config.yaml
encoder_arch: "mlp_mixer"
model: "model that predicts nearness at each pixel"
dataset: "rendered roads seen from a driver's seat, with toy cars, trees and houses"
train_examples: 145000
image_size: 64
crop_scale_min: 0.8
horizontal_flip: false
translate: 0.12
rotation_deg: 5
cutout: 0.4
encoder_norm: "layernorm"
encoder_norm_position: "pre"
encoder_activation: "swiglu"
encoder_mlp_ratio: 4
encoder_parallel_block: false
encoder_inner_norm: false
encoder_patch_size: [8, 8]
encoder_conv_stem: false
encoder_layers: 16
encoder_width: 384
decoder_norm: "batchnorm"
decoder_activation: "gelu"
decoder_widths: [64, 128, 128, 128]
decoder_blocks_per_level: 2
decoder_block: "basic"
decoder_attention: false
decoder_upsampling: "transposed_conv"
loss: "l1"
targets: "nearness"
init: "kaiming_normal"
residual_init: "none"
optimizer: "nadamw"
lr: 0.0012
beta1: 0.9
beta2: 0.95
eps: 1e-10
grad_clip: 1.0
steps: 20100
batch_size: 64
epochs: 8.9
lr_schedule: "step"
warmup_steps: 2010
weight_decay: 0.2
Rows from block 2 of the encoder, named by matrix and row number. Rows with one number belong to one neuron. Each number is 128 + 32 x the weight over its row's rms, rounded and kept within 0 to 255. All counts start at 0. Numbers have three digits each. After the name is the row's rms in percent of the matrix's.
# gate: MLP gate (encoder.blocks.2.mlp.gate.weight, 1536x384), inputs 308-383
# fc1: MLP up (encoder.blocks.2.mlp.fc1.weight, 1536x384), inputs 308-383
# fc2: MLP down (encoder.blocks.2.mlp.fc2.weight, 384x1536, transposed), outputs 308-383
gate.1493 095:056099096106168120142065123135116159163128087154124132101134082139084084107153096167145178176157148087107164092129175059142119095146182165138146182105096107121143181108122169104124118138148155152124166134094094124049141117117094
fc1.1493 093:159150121135181156156113133138149110125135171131095172079126150119129152132081118122087066101136113156164113122136112207118114131076087080117099069087168171094125075154156079166245132151100061165185059073156159091162159143105148
fc2.1493 096:120146171140138164099131127099130139170112131120091169164113067134122125137123108227136117144169107138129117116097179074121132060159143163170132151089103139102116141147156149153084085185100087123107178130111167045137080088155084
gate.1494 093:079095109110124131105142162126098089155084090101168133095121112181107156159163151172160152136128111102101117061100130092165165154118181119143175091102091108139118086109129150115087116170104180096107129128111106148100107112148132
fc1.1494 123:084126079103100038125139110122163105113112122083137124117168134151123121158129169143107077121127148095126130150176147088093086140120091109105121128124150116193122139138104091085101111101142166169107119104081184163131150108147095
fc2.1494 122:113157114079169115144143093144112148193112102146136143120172043101125134122099062138095168125140081099129123071146121093105171084130200133133117164095101167170115189138106136173152077064109092093110130111214115120142161076130107
gate.1495 114:064102116106158106180088138183139174114142076147092177132105071138120061143144066169116124168176100109111114119145255083161114103138183143142159150139125152127179179175138140088124131141184152132141128154130103087105114088148122
fc1.1495 083:130191069196137148133204114104120150174117132110109145170133130175131150109141181151122135112125125064075132129197144190116198166114151138120112133072129140143119138143162100129128141151074105163148145133162179142090103167086125
fc2.1495 087:172202169076134078108141107135130159109194190128085137086102132168204111144098137128174161121118076166127125142144177140158127110114151130134137095072085087099110119155109145124134075135144090072130073164153110076224103136076123
gate.1496 091:084108104141183134148087113156186129170195118139084146136122110110043106135152073109104143157137102064108162064122174094130080090096186125112163187104125172158175151114167115132200130111121158173133121136131108066105115134082093
fc1.1496 072:115112098163089108136121169121049142074094129166076118100163150148163139077120130188155149133132198122090073205184109159123138142188070135147146093156145107094087118164081152110078177122136116091124137123086143169094147116203192
fc2.1496 084:118126145122123180081171105131140191133140137119138107209134189162057083123103087110113075175139119090183131146071255122168050143138126119114164157127114150126084133138135169135174100134171109092136165170099134042138113061091124
gate.1497 126:076118137089154104198100123162180154108144095135077184120123115157115102123153083127106120164163117073076128121159255103142127098140198130140158162135147153134188177138151111088154156141161137146143127161110130069112124130117120
fc1.1497 072:088159119113110093098151093128066139161104118197157128126108106155172124088125092160131140147180086112110083124183141131086169132117103118173147103131107148089101183148168255086085119073163115090156124165123129080087067135121108
fc2.1497 075:075122074145127131084099065141120098089114097165107112056153087191191146136054146173120143127107150092109145144171067140075152118054094100136117119124112101193100120123110180143152115092171080123161124107134190153096092063174044
gate.1498 087:128084097118131148166137159106125177132138191150102088027147157135151124109119098156150190157075129138073103176079132135134117163124203126127183118107093105084127136108115120139147187170093100121132126126140124125056097132146135
fc1.1498 123:137153142130157131156145158096111109132132206168159116051185143108152104098139120144121098125083130118068142153127120148097126131128166098134174123120050064056119163110127164169155153175106116104125140117151121090085124179134182
fc2.1498 126:176102140151158126157101169118073123136131205120133151128139167161071149139153104164174085146114103104090137107094116132128148141166097096130126149070144124069164166139144162091177158142158180130122094167140102145157161179162165
gate.1499 095:158094159097089198133162113086112155138126148113148140127116202185107148081072145135148136112104106119127105107097123138091140164158096144110117113191137134124104170119196203117098151138136121112174159186153092147127155143120125
fc1.1499 135:174128185060145145122122097116115208133137149106131143137152148157102114091072139173125141108177122148171104080116145094137155091134104177088118142138134152089121213090134170109122108121085139088168159180134106133146141135113136
fc2.1499 136:134098142116122102160132141112161116092147158105128097091122146069177168177085142089128169121086181162137152164109085144127108113076169117091154084104134114172127061139104066125164116126185117165113103089130141133128101161116091
gate.1500 099:174083136122159139157124152123162127091171148097107151083138168175107136136110150134139171153037131130130088142086125175215130141074146090074164036181129116089120105117130119163170096166071119138171119170108184117145086143062131
fc1.1500 148:124131170148138178155139152092145069073068145116161085087112139158149182158125174088130100120092102140119115123110097191134109132088127071123157082112084053114135109069124111199107091144113124158123139112158197095212056152084146
fc2.1500 145:127130120149109100155154191132082178139112136141160130136120172113123139141200170097176118179093098087158200158109067144141056168151089136118165074180140150153081039095131147091126194131106114118116110121188100093139147100163141
gate.1501 151:085147124106143130193121153163164162106150087129090199121104101172102075157126100137109132167147128090077107121155255106143128084158222133129156150134142151126180172150152092101136160151146154149123112163133127071098114124125131
fc1.1501 068:108151126126131094105139095119083128134170118097071138119096141152183096144115151152096134121074181167152129177131111181143124103188140103149085069155095116111152151111112161202170170155085109154135123107103132153091156182114108
fc2.1501 073:081166120133115107128169144119054155100181106130120181062118154129174097183131162140138094121095074187172149147124200149106144104061107128164158113080147083102125114144130128137148123073107109100095102140142148147178151127158095
gate.1502 131:089121107094151113194111159189153146120148102124070186100100121140101075138151116146123119174172126079103122129173229094156111077141175136129163142137146166138175172132138097082146146131151148147131143150114122067102112128125125
fc1.1502 066:095105104105114157127136126147105105096153094113094149113093137155154102156105125159109100142153072159142088117124128110084067094158116161139110148106130157121093156151146114083118099112178092155141168107105111101117080124185111
fc2.1502 075:115104137168159136104143138134137179070098033107180097180155117095124165098107142146135068107144138092091146143110021156126169148157128114114133156150100108154121125087113065132164188155102152156092190064109110141116109097181133
gate.1503 083:147110154119188164137100122118120102129159159164085139139081116121156119181093120131120135143153149161161091129111103112174086072170104182120122157052128153051131119223080106129149126131144105160125108126103165093131083161103128
fc1.1503 127:103128096115051124174093129146052139105086125141094130061166156133112157123135170093154123152090158116110127158139161129096178154069141104138120072157125105139135118139128092114129115163164121106142079129133156161160130127095131
fc2.1503 115:084145079132062117121138145140074154141140113137141122094067116188129133140143073148155113088105123163160177151180175122071144169120152150107129128112087126148086119076122134172109154156127118108151123130157100098120177077167106
gate.1504 131:072129101129157123177112146157164141117146091115073186125108125150096069147146100141120123170141104054089130136168238111141109102142194133118162164111136143134191165150154112095156157131151136152112135136130138074085118136123125
fc1.1504 061:126114111128146175101153159084084158121115179120107088133117077131150074126128122102082147073103148170139118112146144093145184182139132128102084130162111123070111196141122173137098168149085134141098132159176147085100134098153153
fc2.1504 064:113135157131096132131173083128073202124099092194163106157125114125119121091116128121120110124140105188148156059167000185074146151140106145164080112135114147139123090184122185096121150157139127116124100123145107110176146114127102
gate.1505 093:128143115128176147158085145130141162108142116114093125133116109138106084156111078109118094136086146100087160131111190109170072127122188119106154159105115127118201150101143088128200146149189137190139122115102123073109146139119120
fc1.1505 063:112158145151110157139149153115136142139100084139168156162118085121118126127113135071110090150105147116040128138151122087109149137131148045120126123120155084189109066149179164132089083160142130158203146103112098127144120140110105
fc2.1505 077:165082100105113172181124133189115080145161134122114143072068103148149138090134126131115104161066112095110167148123255076086108149138127116171155126143144140193184107139087101123155146164128137108190116171124097136065116144081100
gate.1506 091:084108116047101127122137116165085126151120078153098096148126146198163151186172101087066136169106187110081159145154127137152092161086113101117108104132130168152120102138080110111124134126154110134191109175100131096119163091172158
fc1.1506 136:096076129080125155151135098206123139142137051142098114145125107153134175133202100139134072182128127085123161168109131144145078183131120113124145110109164207163124092156126095115115159125159093085160135139108122130094161127113130
fc2.1506 129:084079139071146123169100098114095153116079110137132062110167159138156128103137151137103160140136161108121176092116043111143174151126130116197088039122121098089101125061104134137159122152158101117090139082081147140147145111152138
gate.1507 084:137144092099123182114117148111143123170153122094164153154079077140101073107117141179154174138110077094109151130140140085146132116138145150141088128123135086107119129124181144132131142171166148147101158119117070142085194123185066
fc1.1507 127:110125125139140133156164166159125120115102132145093115105171146084131208185183129088101083102142175131141086124105121178137112152119111101122148122113170183169150089159099112150114154103092112088189023094164157118154111140094213
fc2.1507 121:159105135072094126103119131160096101135127189142116181134157168213116184160117138143136128148081119108151149102121229153103121136094119131126147141083125143106118115188136160101100100142166161182124091199119131095116097158145154
gate.1508 098:134143118121167143159122119109160125086174146138054191091052166132140060119075067156125150139129118099166101140089173164165079093143166180143157075153077128095131133127139177120154125202150095147116144109094149082056119092155135
fc1.1508 085:139106209135143154125105166098186110123137152113120135124082162085125154046123164162123127138138129145170173093098084124105048150112110094123128098196139137126082132098181167172142149153094113113066191080107127121144162158184112
fc2.1508 093:153188117083103154173178098113106067145109172118219151148176187167079109124084157086128094149114129147084082119076155143127147138159102140146117140108102120099142099117151140103141105159199120115146069137145133089143125156064184
gate.1509 123:082119103151142143186105170159163177116143091102079183142103122150088075115135103143120117160140126081089120109149245088130108109155197149139166174123149144121183175135168122079146170143157152134105129157126118071087116122120135
fc1.1509 066:156186139174142126120095125119153114154069170185100112105186107165108127093119090158120155159119143124124123185041109135181136163156133117152141194099169143129139122111165139124101151188134067115077108095149128114158169180137192
fc2.1509 070:102153100118142213089161144137133155117160172091154114118080189154129062146094133158110133162094156157148124062103226073175076132154102201172082151124109174127113125107110128121139089184133093079104132142103154086169071130061132
gate.1510 102:066106073101159121149101109143162120144167103130064160102101114130109094137138075137087134138160106080098122118164210153150089098123210151109183145113148135122181170125113119107150083126156134122109125144123161069101076095100102
fc1.1510 086:129158144106109119096141155094145081093106133070098129133141149144159137165136152101099124075137142076060134138172155164113168141121154108090129140154149117119132125122128101106134119138091162157142111148128137115115120170145111
fc2.1510 088:125123116143174109140129174148114121151128175059097105156135124141109104129157080195144113157137133110056148123095224108164059110131085151141099173158118124113168146078111150078140151168154112165104144119091081114104125125140160
gate.1511 088:106135154146106146109129141099090142078157204108143110189125190128093132109086115132105117124078154086092082158160144174102073119146115144100142118161131089133126119149151141130119121116180174162069136188112139091106101148172148
fc1.1511 126:151162105158134163129129147143182118135104106119095177114126091171122124135142107121144116142153144141119149113137068126104176080127103109118082165097109122121146150122102157157145152133064132112185146087163094156147129110117151
fc2.1511 126:070126140160113194115122198171114158076164128094165095167128152103087083129106091094127116182125129105168109097111161159177052132173108155143092089122097122132114127101120152135102136139137207137113160156109160080105088116152168
gate.1512 076:096145119102155142129118128148067202151096043067131147177112115167059134173131124122162161155083091069090147135095141132206150093146207117067162094104143105128180140077116120144102113121130161138118176139149112131134151124186091
fc1.1512 091:105150112062149111160104087144103161136135156087147091160196075084123105153159082057105147115115112133147185143162114078142088084134195132088150122108107078157160133101112100150124138146116156145112102089151111109156165103159059
fc2.1512 095:167119167124158147169123102129124102127102102173133157128163094088118129093117121111103147142131161107060148093128004157106166115147145119136068175172081150125116184113124132147134194136055133129149157079137130141173178155109135
gate.1513 068:104117155114120141185108082183169061109111158218136157086136112145139156095161088115175107217143102062118155168077150189143160179136131089143185118107133159154121114151151158137123118153151140084139091191135112111146129127107150
fc1.1513 090:144138144072174116146090080150142131115137154120124163097165173185090155145117082127143136159118145123143162194112117162161167121108147188061164125043112150117177167127104088154164100101148158108190077141128130132159147188068125
fc2.1513 098:188121099169118161138130140114155142140102213103171136181114139198120172144158179126160122115135123103096148117102042157087170164141121097135103148075108129091086104178201124094134185207115193128150082114120109148154147119178133
gate.1514 097:125125137152173121193089151173130105086182128138104126088075157146124116129118069113113143202096095140145095138106146164145148139190111173128133119101098128120170134155108150142138075133171130119169111172102172102119139113129175
fc1.1514 137:141134123151121158150131136130080101144146134155097094109100176181090116078171155118143170164069093147125124105094128107137097191093137185105175157182092105130123109101175159040134121165164111196134145199115089104144149145154118
fc2.1514 133:152122121138149127113109110148087123167064190113120093161216065180125128141145120172112141115122137134057142161137106086147144091068149108120143204159144179173137156153124145133108197117106141113164131111142120197124143151142067
gate.1515 104:109152087124165139170105174158196148134142111125065168147114121160062091148134097148131122145122136081108134142114194139153101091153165155121152164118141134112171147141159101124160120150170155165132128132118117076068135125113172
fc1.1515 068:175114157196106155161109125090105078144091124166153138092149137064181191115158109086118098149190133060098121151132127173131137152140120069072151091139109096168176149150116143118115115084139049144152127117165198130179101191073088
fc2.1515 070:172141122166109129162089089104186114155144169133078138127132087114174074117122093141122118106112078116121120171096145123145161139168147087204129177146129112090068168122154063172175124164127147149070102091106159136132157114160143
gate.1516 123:082121114098163128178100134165153158132139086104110178157118120150096088160158101140130142164126085075093136122117213088138111090127182143123163135127138132110202139130155143087139143145183152196103160151126120067105108135169093
fc1.1516 063:131074091149134074143137125137186101142157166151199139147126095084171141182132148141146106088097102146137128136125142078120082125173110084170170096197167117195127040137135060119099094105150191117172129147119125144106117101117141
fc2.1516 066:083109182184110078067135181098133148132121102131099078090117103105147177185167119171155143126097133115129138181150178110127114137094097108116123124101154098159128065085131154129116148130144167147162117156146159105109138183122101
gate.1517 080:061149100107161086138123146192194175149138081107114127105196107120041145147149137181123113150119149110125155111120161140118124108162131157131115153057171212177163136080124132140153110127151120119143096102118096141093182151082154
fc1.1517 104:108124096119120160162091091142105101127076192182174156176162146146149118110100100121159147168152151085081128064198112145150128075085119155145058152139135128166120101153084110086133199161148175168202098154107120124126083146115100
fc2.1517 105:164147117073111147194172035156137078134091104131135110152136120173142134139119075110072053131176123102119179118177174088087104154123127133124080163097130206144183162149166086153103144140148117124158139097169161080130133165039099